Weights of a small self-supervised image encoder: 3.46M parameters.
Rows from block 8 of a small self-supervised image encoder, named by matrix and row number. Rows with one number belong to one neuron. Each number is 128 + 24 x the weight over its row's rms, rounded and kept within 0 to 255. All counts start at 0. Numbers have three digits each.
After each neuron's rows are labels from the 100 images, of 14848, where the neuron reaches its highest value: "strongest on" is what is common among them. Only what is clearly more common there than usual is listed. The data: drawn small creatures on textured ground. In brackets: how many of the 100, against the usual share in percent.
# fc1: MLP up (model.blocks.8.mlp.fc1.weight, 384x96), inputs 0-95
# fc2: MLP down (model.blocks.8.mlp.fc2.weight, 96x384, transposed), outputs 0-95

fc1.40:114124107114127115093126109097108126128107096121127096152131110094072129141092143126109130104167096134084117113103114127102131130188114117115139122127137112098090108109126078120143123103124139102114151133112095068116137138142052139105128153104070136126139100104099123126105137097159116132
fc2.40:140127126139157134135128102091126144110100105121102162135100113079149103110169080094095153097110115151121118116068125101085137133113135099125117118113169125098099147152111097116098142104120117119140177138133112133092135123089120078099147112199140122112126130118098102115116114132139115160
strongest on: caterpillar (25 vs 8.5)

fc1.9:119118111095114160159124089103108120125106105118093081146127134138110110129108140128147128102160121139116127141111114124135155167188124109127137127151202142101130094114128080126108116155106121084158123133112094111122129102130138128131111086144116144145161076158118067107126143098079110125
fc2.9:109154103162143154152116137122112134117136109124110144129103160138092095149129092119118147137107141165132121128108109141101132168173150071143124150145126092098121096131106121114111127108109126101114143139164095160076141120110111079136117133233121142097129111107114093146120131129136112122
strongest on: fish (32 vs 8.3)

fc1.352:191191148158167099115105152096118113082110129105114161131119116135114161146155092146173095120127098147132100171143115092116114133171122119154155114137115123108158149141108109136165123098148163116115156142132137117152109143145109084127135152134155098087133132112147127155139137091152140144
fc2.352:125115136120136166108116130137095100133161093165159163107103140101126136142106112089114138124138143119142113126092104158148131142129103062106112100116125164159108197153167135149096142104131133155112110099159137093130094111138138096164160118135092132121114124131134065130137150114096153136
strongest on: blue (26 vs 8.4)

fc1.172:148134084153159110137118148160139135152143100125156153157162171121129157133177132101128143112135139195134155137128099131091115108149106116161172134171137146087116157172103127148179123138136106140138105104103114138105123154123118150111170138155131177116154119130126127130136128065119132126
fc2.172:148152127107130086134152143112123110132158103120156145127101141118128112125080110123100139099122145177145141161107115113119137120128133041152113091130123137166135117134110130104131122156153130129131092163141102096128139136085113104131142105222143146173146139120103098114137135115147140156
strongest on: butterfly (28 vs 8.3)

fc1.5:136146063129129100132110144103111117155147162124182075166090134116109134116144148151113100115127127115132121184154149111149114165149166128119118155100152103110126164107154119121110146129121111149091170133114140096103163101118130119127132136127125104131101121129161201125123167112107113098
fc2.5:072135092119158148121096156114120145126100117076146140086134130115120083109124096148119130129108096142110133155141146102103136108124129120153187117156120091105119106125117122153121139084102097126173152109119124093154130103072131133140111119176107095105157142162112158148140106160133148107
strongest on: white (47 vs 8.8); butterfly (33 vs 8.3)

fc1.114:146131157113091134094124111115119104122110097124115115079146084159142116124105136140119135085125112117099115118108107128112141103146106106096133098116091133103089111142127100124125133145127137126133084116137069052087094127138105077118116064102098121129160138115101110125148124114116094142
fc2.114:114144152152113112184158101145144114120129125169147111151136109128130167123132109116128138111158142155175110099092154191137114154144127110126108149129121119150109111080142117105098116112153129127112150137129100171136152180112108083133134137192132165090087091098153132125125103122141129139
strongest on: caterpillar (25 vs 8.5)

fc1.176:105142173130104099141132109117117116152126140103089120073124105111112125137144157116145111115125090113111097141128113111128117123152090118120128121127128108134089110097128112135108109128141100090132150112095088084109142116146055115115121114110046125120146124125106203114106131110118091131
fc2.176:133156130145133109216125157144131106141150118112112145145125124173128135128136111116137148105135100150154135145131108134130116148142145113142127165154153125122097178129157123110088132105134119140147136147118174134119168116034120087134155108183150141152142132117157160148142135151131142154
strongest on: scaly (39 vs 16.8); jellyfish (27 vs 8.1)

fc1.232:144154151146103168118168148148176156128180139110142126111124170134114154077094134094177105151101118110130134121119100105148122118104097128110131160121123160117116120130136147081191140114076135114136172128136141144164140143117129118069125162139146148152147121102144126138150131122107132154
fc2.232:139153148147112111149146114112134170132135119135131083130129089132103160139099128143101107113141133123115120131108227123110129129113120114120112142107113115159150139145123120125124102135169151127135132184125134105109113151158111148111095113014122143167141140130137122130130126091122118125
strongest on: black (51 vs 8.4)

fc1.290:148150140159130161121152136143115092139129154113191129132121138150113132177162087140151136185116113127170095112085112136143136143082124114174121116116162104177075126172124114136116163077124094137118089136141112138157093123114125106126130149119147119124129118162147135127130107111144152131
fc2.290:170122125140120121116113129103135102092075145143127135149118126141107174099098143087114126154155128099132112083136091116170140137151117138134098065160125089122135115124098154124126147171089125156103151108126146125148114151123148124141133158204114111099148123148144130123135131184114138102
strongest on: butterfly (35 vs 8.3); white (33 vs 8.8)

fc1.361:141149149129116136123145133121140134112150132101084111070117130121142131132088171145132151128093115117111109143119118125130127121136146118063118118113143142119106156142122108137123150141144164096136124130118117158160120139127061104130116100123086124118165137137111238109129165122145094157
fc2.361:082154109137140117206141136153111108115142106137100110148104106142096126105152115082134108113148100129103133099122134128135110128118111114150095136119148112140106223140141096098086116122169119118096102154140118141135152128084142102148132118148113136143124102115140181114140114132095150134
strongest on: spider (32 vs 8.2)

fc1.207:137113113116129116111138111135161121107115097086098136129141120153103129088122146133114141133096122129118103137110114132119072125199119103112112152076143160086102106122079127096121133151138134107118113100116120116152075101150163151156126089139134077110141166120098157129169105128116098151
fc2.207:149160100107155120184131142117087137157161070143096129123138160124135109119117132134111128110168121155116104173138138116132083125111090100141133112087116137101119109153113138139096105117158116123121139145136103166117133118116098126147151126226119120127119137091127137123082146131153148151
strongest on: plain (41 vs 16.5)

fc1.307:127130076107109140135120146115079098142148156103162110145142154107101137128154116118093130093123101113115108149113111132145102144076109106104137121130113094119106154165133118150146136152134109126074094136124117117103163108121093167143155161115111113160118069078126139137136174125097100095
fc2.307:128124096112117143132105131138167142121086113114142146114148145107137118142122118143153114145143108120127135127137165112124124124098132112157125126161124125102118075115123129132167135153090122113128127141157146141142114125090128119142120126255126105117136109148127130112139131129152147147
strongest on: starfish (44 vs 8.2); scaly (43 vs 16.8); pink (25 vs 8.1)

fc1.90:128093117099101112108109113119098123116095090094135101108117112127110115129115096140103107091121121122107107109091109123085108102118084121153133103119100098123115116106119118119129134137101059108132103112126116076063095105131132085122088090102110116130143108115098071131131108107110107123
fc2.90:085103140132130110113122103095145149121117120139173096097155122103083140148123158146138128116133169157165117132115155176159131137143112096101137113142138098120114097138090139109141112152116100094115174148123084112129118110097131084162117140192115157093104098129092118136115136091133121096
strongest on: caterpillar (25 vs 8.5)

fc1.115:130133148169115111133134136148147134126144152097131119143137164149172071135100141129126074104102100078143138155116078115147152147150134132162122134111123106098109158153151126113209157115085151100123131154119137100156139117094129126097149108132112127081137102114095132126161142135124148111
fc2.115:092186135138115121134104123136157124071088133163107148172150097127101114130099113136112100113153147113098155128123139080118099133151133152144107128114144102130163120123042115140087126162140149130106097137134113142154123157122140129098139122078133156093107135126137115114138125096122117083
strongest on: black (68 vs 8.4); plain (59 vs 16.5)

fc1.21:119129138103172128131080059119150095160151176114128109125135116114104130130093088087078129140120130158128113126150080113131148175132117110136108128183107116113143155137118134167151115116138123112103157104139124127113168153160132083155126121132132131129135169163153126086152147143123125105
fc2.21:102144138111112138118134120113136117127046083122109130131110150115148137131136125135131150144134079147161119122108065142150095126144158120131093111125124108146152121097106107148127131121120115122110138149144116148135124150068125109122128143240126142103132104133178105139111114138141145130
strongest on: crab (61 vs 8.5); orange (31 vs 8.4)

fc1.98:147144121141078097110158114114113111108085139111098152098100128118096120156081127125100146067138066153132104151107137115107139108128141104073129107130119137121176116129108154087111114132126157114143071097132119144146125107145178144141153114133102148159159098138141120128120113132095134148
fc2.98:106141125126106150130138137108130108144140098175128121149148121123100120143134120106123083104127162134131130122157141123136120106129098067127099134124137100119123104126115133140133150135151156127117115148134155134119137127082106106140138130255143151134113137115092086100167112129126140132
strongest on: black (31 vs 8.4); dragonfly (30 vs 8.4); crab (28 vs 8.5)

fc1.337:115128151141124138172121144101113120132116114152116093152139134134094108136136124139112097118119099123120092103104147143113146122103089114132144121122091147119129108099081104126100158143124118148073103138047077109104100147102128092105165100140119156126094086119162122139132118102101149081
fc2.337:117107172125139101114173115110147129164139146101115107090135126112112145099145095116151128129109138109107104140100158120141140113069103130110135104118151150070122071120143089116149110107113081127114127136120121101136138091092105111136123143225110126120145134122130110125131149103119097112
strongest on: small (80 vs 26.2); black (28 vs 8.4)

fc1.353:171148143123080161164131141125078124181091120119114103159140129138130117169145130114127131070104110123115115130075142146120104150100130114112116108131103098110094088151103124112144114129142110119183125163107134125148072100127112094136154102106134136161161108106114161145107141114101134116
fc2.353:125120151125147106136146127147160136163166143125119105087123163114107113139142106103143120122144149097141132130120110128146152137129111114138144121144134095088105139115130114120116105132073117119114153108151149129103128141083123090115137108255137137127112136097122143140116102096134126119
strongest on: dotted (37 vs 16.7); turtle (34 vs 8.7)

fc1.349:126113098142112130141132131089087145123120133069117084164129162149096125167119127140152104115133130131096128126116126143093117126099123131116122130125124082126149122095151132116096111133114096117126099147112127073113158116122128119117148092117157135129065081159164123123059150093081138104
fc2.349:117108113133126149112137163099148126196149138111115123076137150118100105121149109110149157136092121137134127146161111112110138109160129114133149103150137115093124089141150144137151141123071110152126158125132149093094122074083113089130125142207137128130161103141125128172146116119096121120
strongest on: dotted (74 vs 16.7); turtle (41 vs 8.7)

fc1.294:151132107140116112130163141114102108123143159103206116116149152108083130118129144115173146077127097125096119163100135137078111111106093120095131084111147095113077137148149084115135118138114143109109109138110129088150153122151098098108128124108134124110166105120120148130120139103118080114
fc2.294:131141136147113145120126146131151113142109114119173140111129161110122118117138078116119111110128154137120098096126175121107141152108116090154127138150110135144127123112126148116126196125110113137140138137176112156138106137089139124119158117255126099094081118120134125118147124126126133136
strongest on: starfish (31 vs 8.2); dragonfly (29 vs 8.4); white (26 vs 8.8)

fc1.107:196121109139146118128128134170125153121136157103145139086124133104100125134123148163121108117141130121125125146117153110139094117126144139106120131121125128128077134154112109120129144115101180141131157112119105132125078109120135157139122119128079137127224130085134195107127110124103144080
fc2.107:082129119142146107197137152149110168080129108103167131118116134125125112109112099150143104112115143125127152130135163134137142130109127124153151126146087088128139192139124106133114117094162099123158162155159099110153148155091125174131127118189114130115096142122120177131129111115159137111
strongest on: crab (27 vs 8.5)

fc1.218:091137129093111157138111135117130074141104125098092132140122152108112125115095125126093116092126127112133115154101133150131130113089098114096145133133143104095097136087128094111118136111114111100120087131133122120083085103090108085095122051113100119130134098120130138115136155096091176105
fc2.218:115154159119121175113143134131120130144142126133141118094115130085127117115138114114121113123105151114136139129112154113137128128091124092139114117145102128114129120102149095106137133085114124120111130139132136134115138117053126105115140116255115125140140102154101142155145131103119109117
strongest on: snake (40 vs 8.2); caterpillar (31 vs 8.5)

fc1.233:112149140122138085127137120148123143132139181127135131137119127106124122135165150152133102149119131151156135189153158093156096152152151139115130126125135104142138110125128134129105104135130130152106136106095110105109133128125155146117142135132085128122144099121147255132121168126095127116
fc2.233:105167111103144119130119160131114118123122117082125166111157153150153116085077137130129130093150087145102142158147091116133108093131137088104143137160099110110117142128152137109104125086118120118163087131094167108127126102077080106114149139158126104158164154132130168126119129151121159156
strongest on: scaly (61 vs 16.8); white (29 vs 8.8); jellyfish (27 vs 8.1)

fc1.262:135123093147116137127128146091091130130134141114148089224156145126115128146141116133139132089111107127111092113103143124104152147051115111139095133114103097091122157116155130122130111146135118111083095139126118104142130124109074097103151121127106131148092098160146092122115117114105119145
fc2.262:103119123131129154121154130096148089191128140122135117069126137136090092102156115105124147149092139112119097107123149099097135107124100109147106091129117145091112113103124147140136134140105102132130144106135130123115100109094137088117153140228116104085154118130128086154153116126132127120
strongest on: dotted (58 vs 16.7); turtle (30 vs 8.7)

fc1.371:090133134119105140141174138162122137203128116098097099121149070152140116136139100160153100093079138145155130133126125105111133127151109106109098109111162148136121147127094108129083111119100092123119115167146141150101137144141141096159107137111133094123120134128127210139118115130119120116
fc2.371:162109150152171111125143111107169108127146131130118089112120119160169144132126125103118113142111103117130151091100139153129135109136134123120124108103108117140092129111175147084094159107135119136125090076151133116125136086097147100142105092231118107096124118132103112134120131130139121163
strongest on: small (82 vs 26.2); plain (40 vs 16.5); butterfly (34 vs 8.3); creature: fish (26 vs 8.3)

fc1.377:159132105121100079129131134141138159142133138106129108150118151156134121123128172022166159128110084144141146152117108103107130134068136128105118114106113102152128132125128108137133112160163085150109104101105102159119147142122104147131136127123126132179107119120137066123131124144135137106
fc2.377:088110107159165117098100142102120131130132123122115155125127156159139117128112158071148094157159085103126125113129169134085141125099113114123158144134134121083121091146162130119115133185181136121147150124143170114136110124149129145131128133083097119135185116126069089122138132147150116129
strongest on: brown (25 vs 8.4)

fc1.95:120101110113110087108119098121094128125099106081116085109166149115084114153103115145136096097134106130091119133091117131087113106115061121141142120130102099113107087133123111118132115133108082088133112118123111054116104124111125098120114116101107113127120100139103092126096093101113132119
fc2.95:123096124109116129112122122093143147158127139130139118113121131093123138131158103117139148137095152143158127123118144115112139154146126109112119106150119129089130075154104136127144139151108092126124175129138111137086120106094096054121153128238132133097125141126147103152113151100173127143
strongest on: butterfly (25 vs 8.3)

fc1.47:129112149126110133161118103187176120147150139115112158141161115145117116150131168104136161116121111094166152153125101126120131124129117133158131129146171126168156112096164156111153137069092148146129112144164111126125119118060143123175150160108155131131105128147129132179162108145106130116
fc2.47:157086158138144130187105059124170144134135104131113102101160116129125108089142133130121125118135137144102139112111105138122126103160136164131137148136162137132103082142134126122060144166115128140123086136149168137148134103148135107111118108069122111104151113084100155160127120132133107097
strongest on: large (80 vs 25.7); plain (39 vs 16.5); fish (32 vs 8.3)

fc1.231:166106112161123122119145134118122107137106182097137148115099127084138121175121085134123144044108068102159118144122122131111117089073153116106138132131110123122185132145138123123143133123127145131139083126105140121130146119144147190157104132136114135125166123114138117144123110144113088149
fc2.231:096133132120113162119112149084167128123177122152154127135147141135138107117127094144147072105135175113102122125159155114119129127103088066123138152136135130142109139135111125131162187153137166139131144153123152104138118120107114134108120112165147130107071175134078116085170142109128134123
strongest on: dotted (47 vs 16.7); white (31 vs 8.8)

fc1.298:182133080119106094116153105153097108138117171077151164093122172093105120172142145119135143086133098151118098151098127115109106101088106124129138088116125099122111153156118159101110123167151121107126106105126090133146138096118134105134133087099128131140165110127094135126144141102117141101
fc2.298:099127118125107150113100132114130121133107101116147108109126127118109109123109102110124088112107128126131141106156165115121132134120087080126105104150100102090110111098113133123133149143101112126125127131137126107111138114074112127115141114255126117117096133113115118147130127106130131128
strongest on: starfish (26 vs 8.2)

fc1.153:092116107095152103132117124114097124129138140090109082127139120080123123145136136144096104119116103136102121167099121113121122138117089132140124121120141045122108101113108122120106102125119099090127148125108146076163088117097095141121079174104098101142105109133127134104092163102150126156
fc2.153:132104093086142138108102135106138157127144115099103156113121138112129101115129150118132149126151112117101149103128102108115128123107155115111124114119141111129113076130104155134089156121117123123159136121081138119099096056100145050126172133175134084117119166159094117146120131108147163136
strongest on: crab (26 vs 8.5)

fc1.270:140141135172104122102115118140113120115111152075122119092145112122084114143149172129133128082115132127119095117105121117124135125111109120136133095132090119089084120120114112109105131151117093092114109111128086129105097106115131094103138076107075104112169119155086078115120092120091110094
fc2.270:113143130149112120158137128124123093127118097114135112092106114121111124127122099102121114147130119133169112126127166112133122127132129119128099086140090137079139097108143105119129136114131097133120194137130119125096171137076129130093143130242128124140105105111182116166117100129134129120
strongest on: dotted (46 vs 16.7)

fc1.323:168097197100163104134130111121100154147142079091144144157113127174117130148144176112144140149132151112136145121134132116141115157127107119126111093114135087161149076122120112131101138184122124156113107098125126135100089099153139142122116144132126132137107093089125148125148105152161103176
fc2.323:077113120121146110135151144135102150120196114133113157149151127156102126099104161075155116092131132130132138154125087142115115131157123078102143154111149106109119065135138098129140099130149134144123113150098101129125108151084106098136156124073140124138164123134081119095116128138112155152
strongest on: black (33 vs 8.4)

fc1.239:078085135102102147113112082097124081129122138112073085152137126141153110169065139109144118107150107147126086118114109127136103138154086100114128126131129146081091114137121102158083131139138097110153147101084114117098122125130120128131107075118118107138131115130124119099119133133084121128
fc2.239:134121105115095115148114122124103126115110101103114122110132136105124111129166115121136124158122109148122111146102135130132131141133124111144109108149146128061134072105132096125139120112089102105119133141150124148116162125094126122157139114255131124097152128145169109158111131129150098121
strongest on: snake (25 vs 8.2)

fc1.348:158149115136111158119127141123078135148153117137103148134118192097123149134135076078077112124154101119147158148126142164155127165148164115140142172121114146099126134162125108136176129143144171128124148113111139132100086121113166102158112145122149147137159109121093129133111105134125158080
fc2.348:148106117105169108114099099116170126131128168109111127136136112118117125083113139140191142130164107089119149138140151100149107132181109155136143114116135139134125155095090143133110111152084137124115073100127120130122097131122129092138124129217102094131115106114084142111143127141111139144
strongest on: white (25 vs 8.8)

fc1.28:115106132095142125124109138106091143126118089128113112118114131119131113138109119103126126170141122149086070100124185153081109126170172127139134115163136093071155149130132091174063118086111120109140142135092123131141095143149163137149161120108122125097127143142115134123143164136146134131
fc2.28:134115120119142127168149100125103140175130123118144103119130126118146085112139103155144161148106132147114113116124063090126129099153105186117137126150158126059135120132119123144101134089109111101126203141157081099108157095173106111149126113100141132138152150130117145132138117118117130106
strongest on: butterfly (82 vs 8.3); plain (59 vs 16.5); purple (37 vs 8)

fc1.184:128122143141112146151140110110092092134124157136164132091109150130134093116108113137171137065100077136122101122103115147115113143143114121107171125157150141108125125142131161157116109146086105132143094129108114110099093124139086114108103098124136151105155118109158073115132115128048112129
fc2.184:113112162127085112135103120128107108122121121142150131116134157129133102138130114116127096108131155150114126149136166126129125157117138058118138147152114105103121122095113112094134139101116111106123156124135138131120128128058127107128119140255122113119091105125128112121127127106148107111
strongest on: starfish (35 vs 8.2); pink (26 vs 8.1)

fc1.334:175108141144109106162083074104155156134134113147111092092133085114116124128120105111083078088139107098139120159119130178128158136118097103158165132129072150110116064167114104142110107146124135122109126120124108133129100119105125130152131126080109126108148123127126148129100116147137139112
fc2.334:124121132138107111111151113112174152121107155122138123129131134138119126143118135102153125124135124117103121115120197110102134109138137148144118119126139102096131108146139123115152109129116078126138138134157125159125114152087107113144136151255100094132115146124149115098115117089147123114
strongest on: spider (64 vs 8.2); large (62 vs 25.7); jellyfish (25 vs 8.1)

fc1.220:153113106166112104100128153095123109113107103133114116110121136096102091168147119139103147055150151135163115136115153137086094118111161129114147124116159138152164134125096118125109123100122132138143106089159139086146136168149124143155148081105163144130133101130144131134141097134138107201
fc2.220:111131126150103148120148131094128138100132136145124119131145119095098121121137107158120143125113156159141117142141103111132132093177122093138120127112160146104139159113102128153094154129153116128111105166118127095109109122106100107195137135215121151095101122157089087086171129109089141126
strongest on: crab (31 vs 8.5)

fc1.224:100141117129085109130127129101118115054120133125085096102153084136090149122141131139163122123127130110110163119156132082095073095108104098106134138109117119127103151140087117147189133117138095115085098122135118140108139130134092145142138119133073134123138098092104137125132136082132140139
fc2.224:130139117132140124119142150146115113163147118119110132123145126138161148132114125146112128090095123154127141121121119119105081104136122059148102121130132146131124105139113118142124134092147106119128094130134124137142130137090131111166140093255117120138145135121069117134108117117130112155
strongest on: large (60 vs 25.7); plain (50 vs 16.5); black (31 vs 8.4)

fc1.261:102156147160108119152106148138118139126081135137121137147149115101101099157101161129114116079118138097118143159152081149092097151130112114112157110121120128112137112117158159145143151159099109133104121132169120114126170130123088096072080129145135128114171136151141083130136171111125167088
fc2.261:111176162135104135155101158127120133153173130129131112139117153087161158133135109140107113092136202111141117155125112113152095119130123066134121121097157133131134123125131109119077121115127151118122093144140139116100126116114100075113156165173120100095104123131132082142127121099114099088
strongest on: black (38 vs 8.4); turtle (31 vs 8.7); brown (28 vs 8.4)

fc1.192:083114111125117127134108101129121135126142163096131082103096170131084140151091166133132088091131070105128128149129134136114114142209111127147116137123114115101102154119097113151156106121125115121138129160070101102114130138143077105142141132113114137125135143066125147106119125132118116097
fc2.192:108090153114130116131108123131099160123059137118152148136144126097140108129145096125107130161095104121093128139124163098124129116105114146141168132143144084068118142135106099127144136112093086099158148126129084125133116133084139102143134127226134115118111153107141125120132144146156132122
strongest on: blue (27 vs 8.4)

fc1.60:127103131148147112152109092128128113148128108128164125105142126112123059116125074107142103133100097150106122142165148130156136090164082098134120139108098120095134075157075128145129101127105107127117135120113176154121111118141154111148172145134149129147113121155178135125128080132139083133
fc2.60:090098151128146128134117108111135145134107149155108124123102128139128128112068131166098098120101159139124133108119124137116145130134109095108155069130153152113130114102153123093127127089127104150110094130164148135144122159078104110139153172202125126109144107152091098093099129084142105106
strongest on: spider (46 vs 8.2)

fc1.83:131116126158127106104100127104145114074139150103148095132149152127107156141149106170121149117144118125107155177149164103109112137136138116134132125129156168175144125141148161091153146177104166137073154131132131111101131125181091107164106121138110115150136098120105150150120138172177121129
fc2.83:163101099107114148088135136133099112092074123142140159126129142139125132163137129110146162124119146113159146160136190147130141102121126119084129118144136142136113119177100103149117143109181157133110111086167106166112134140131130144133102138218153129115121159110125129138110140158152146134
strongest on: plain (41 vs 16.5); black (31 vs 8.4)

fc1.119:125116101172140112166057119115129105129110119133158096137158165082110108114125134137106120040118129112136133109139120110170141168113146105139163155140117134084121148103119139134142103146108069093117104113131136113118115116094098128132117126133126124121139126114143092125097116112100091090
fc2.119:118112120154098111102142127100124144086112155117120141101077149133129089137147100106124101138117120129121112135120166087114134142113105123127118107131145112118135078111096098147123146148118097097109142109136102129118133126100146112143128115255114112113123107147133100095128099130147142114
strongest on: dotted (42 vs 16.7); butterfly (35 vs 8.3); white (32 vs 8.8)

fc1.110:135135164110134101120161123152138125100104145100156082102133133099109166127123083123119110083101145119107194118102116167100134122142152105115143160135119097115103127124106133092135144168122167137161107088140172148126145119109133097140155107123098137138129143178100157169111126166131148099
fc2.110:129134117137140119126158124130124128134109110113115119168140105130104123120092143139156138098123143116090172102147088082130139102142123082141143118098137149173126110145117149120120156157138120091168062150135093151129114109093147103128143149224116157150105140138120130112124130162088115113
strongest on: teal (45 vs 8.2); green (40 vs 8.1); butterfly (31 vs 8.3)

fc1.380:123168151117144131124126116106150106115133143082074096130177132144138119131162164174134152146132131135106112141114130155115107099058135123095120105134104134103124089127123118110134124137149133150129100122115074082084096132118143107126142077126126118131110123129138123118123178076084123089
fc2.380:106145108133111123096153168132153103173143127123111122104131145115131126118114114123123134085141117155148125140131121139111121116123106112115104105155078156115133034095164129104136136098121143150093142119131114126104153132097117103126153147212127109114117112141140138152097072088109147137
strongest on: grey (28 vs 8.7)

fc1.312:142142102132161142115117150113132130124139138105107115146148116126091132126134167142089156115122122107105136134119113115084152095103154132115123131119098115129125147133120112125130129129135127109132108144120149063103071140072082109124090129100079125164137121158127046123138172096136115183
fc2.312:120104120115130133081171136131156121115136100131152146089145122138108098120139091129124108091173113133136143109122141132129125125131118147112092142141124143160116062098128160117087157128151150131155157129094160120106116138128170055125147130154136120088099115138123087144137061100116153149
strongest on: brown (26 vs 8.4)

fc1.199:123177156086146154102124122113129162181147111131159122195127114129156117090133105134123111124131106101122130077115111118127145132124128075132093127113103132125121149125169126146144140187132122147123119067125110115141147095094137173164106143118127154136104153128147146138112143102103078126
fc2.199:112144154118114134134112135125133126134121119133124142136091097104154140111145153141107169099116153134148125119133091114119100118142140091106106143152157125152112115110153154121137116123113150122108105176155110124122136151067132132124133124255152156139135128126094129133129111094133095125
strongest on: fish (32 vs 8.3)

fc1.182:130129126138093132125129135137174080125124154087070106116128119141110154114105091174156084093089116118118139131122125118077139143184093120119131110157090142122119155091108137090115127138125094134099110150088127107104130169117118111158126125131138106154095126114098146111083131120135163102
fc2.182:147106152112139119123118112149154135089104104154125123113145128118164124151127140086120124120106094099127126132130178128139138076090147128113142131105081142154132080122130140136190128115131116144116112098102101119132160127130131072122093130218142105097120111135153124165118153161129126159
strongest on: small (74 vs 26.2); jellyfish (43 vs 8.1); caterpillar (36 vs 8.5); colour: brown (34 vs 8.4)

fc1.322:152099099146138170121141173099119175115116147116156071166128115115140063128137134120161131121128137103116138153082148112119149170155141107160108111114125159161096133117125135129096135093135100137074085115144131122141103164126103124153163173108131138158092133123107136098103134132125132144
fc2.322:110149110106122130115103154130109154130122143126129142145146120094128137122108110131140113094130142165134119145105140137114113133151101076129124099124130134133128121106104120143109127134154115139153124147134101144095114116087116105151140120255118132132110138148108119090135162138126113115
strongest on: fish (46 vs 8.3)

fc1.221:168043110108139117145166142163129111133142158115130115140106141078153150129133130099139114114064159192148125143147093142115110137136088119159141128112129156085127129160132144139137189153128115140108123127130130138143142128146101155127140107109131107129122144115136134122104129118071092101
fc2.221:129054125123123129133113097122140121159122117121120136137153106130113092171112120129118128102134129138151151114148116147121119120104131160140134127115056122109107147145094086158142082166123172100141101145105129113117099120069116116109122120205158141154128174102136117123146149142136100112
strongest on: spider (58 vs 8.2); grey (31 vs 8.7)

fc1.92:109130143115107157119150087117103112169140137159105086133163121144115106150127176149128108135151090153162119092121122148117105143166097119137139114137137150110100107140113106141074129128132071119131151129076115110071133149119126106127120153134169145120116101129159199126134112131149159099
fc2.92:142105138116135113108157127134156140121130142158119138116142128140123145154117150112153113170115124127097121126118143138131152138122136161139152110131129119070133107124132111125139156076103061143139123110134116149153112115093150124158156151255105096097158139145112106115144126127146129126
strongest on: small (74 vs 26.2); blue (25 vs 8.4)

fc1.142:143127186136112146110138102128140045124130160126158127114128144120127126117094137172120104127128135137113131115139169131114125137166111105109101160147100116148150151145133128084103110094121080121118133153131106085119155118173151094126077141164114079105132093140116140116161129155116137096
fc2.142:096113149115098118152118156136117090086092101159141123090124168135123154168150116093124132154105084126165130141162166131133115098068134116118167083131110138155118079137122080123134134133130132139131144090171171117115185113115116122146099149159137119128121088130132151137131130125142120128
strongest on: black (93 vs 8.4); small (77 vs 26.2); jellyfish (26 vs 8.1)

fc1.58:159090172133140148135138113132168107145157122118136156095143143129133115162132109155130129154142108147119145119139153145125139138133133104117138180119115121150143092109136154093057125131137100105126139166157121114081100117185140079122147125121102097063165109173143133151152107111124116122
fc2.58:096107138119129094128092163117134099111093115151114116086122149147127114134107102098124105159113115121162139119164187133133118111089132108146166097125121114101132103132116117132143107119147140125147135102148206104138139106091127096116103131197108124132125071137091115157114124098154112136
strongest on: small (76 vs 26.2); black (67 vs 8.4); spider (60 vs 8.2)

fc1.188:153155119145155140149141161132160143119119117094147126157133099126099130121126109139149161057087113108124101100123132117099149140089115125090081094081131076145131112132115109102122124138117120092075169109156106146146110138144140146130140113139119086135136103164124093135095084141095132114
fc2.188:103096105170119111154164117079130156163182131106135131113114131150115123078145144129137115161124187136146098120113209087102132098137113067131132130107110114078117098107122136122109144122131097131149124135138106149153138095138114111120143128180132121111113113105120113122112122103127107125
strongest on: black (32 vs 8.4)

fc1.193:137135127137115121136132169142149175098109162114133108090148131140136180126123102140164112077121136149128074131198112149114132140142129108125146169144117095116102140112112169081155141152152178146169116160166149124125132120137139108156134180136176139138151137120128137158125131118140134114
fc2.193:160118107182157134155131114119142166165125148087096138123158130104116099154111128141139119124138148129117082099219107136136151139144098079133129170092126143136142116154132163089122147136129167139164139127141095118115140151151136126128113099192104128150106137108152129128136141138122120153
strongest on: blue (91 vs 8.4); large (61 vs 25.7); turtle (30 vs 8.7); creature: butterfly (25 vs 8.3)

fc1.274:107137121095117099134139115135114127114126109096124092083115137070131125147078160143141144117120107135109091128106118129148131107131100122135141136112131101113100162112128080140133140132113158105114172117113113099125122132134060127124098151110078110129182115114083185104122164116168093133
fc2.274:101115101139149103170101111130110129108101113131120137165092094107100116130150122110132120092103133136109141067104155111139128117086110100121104130102127102125113221146097091106083137148148102116123125159136090135121143097104127116126140114183095120124112107109094159105135126142129130124
strongest on: butterfly (29 vs 8.3)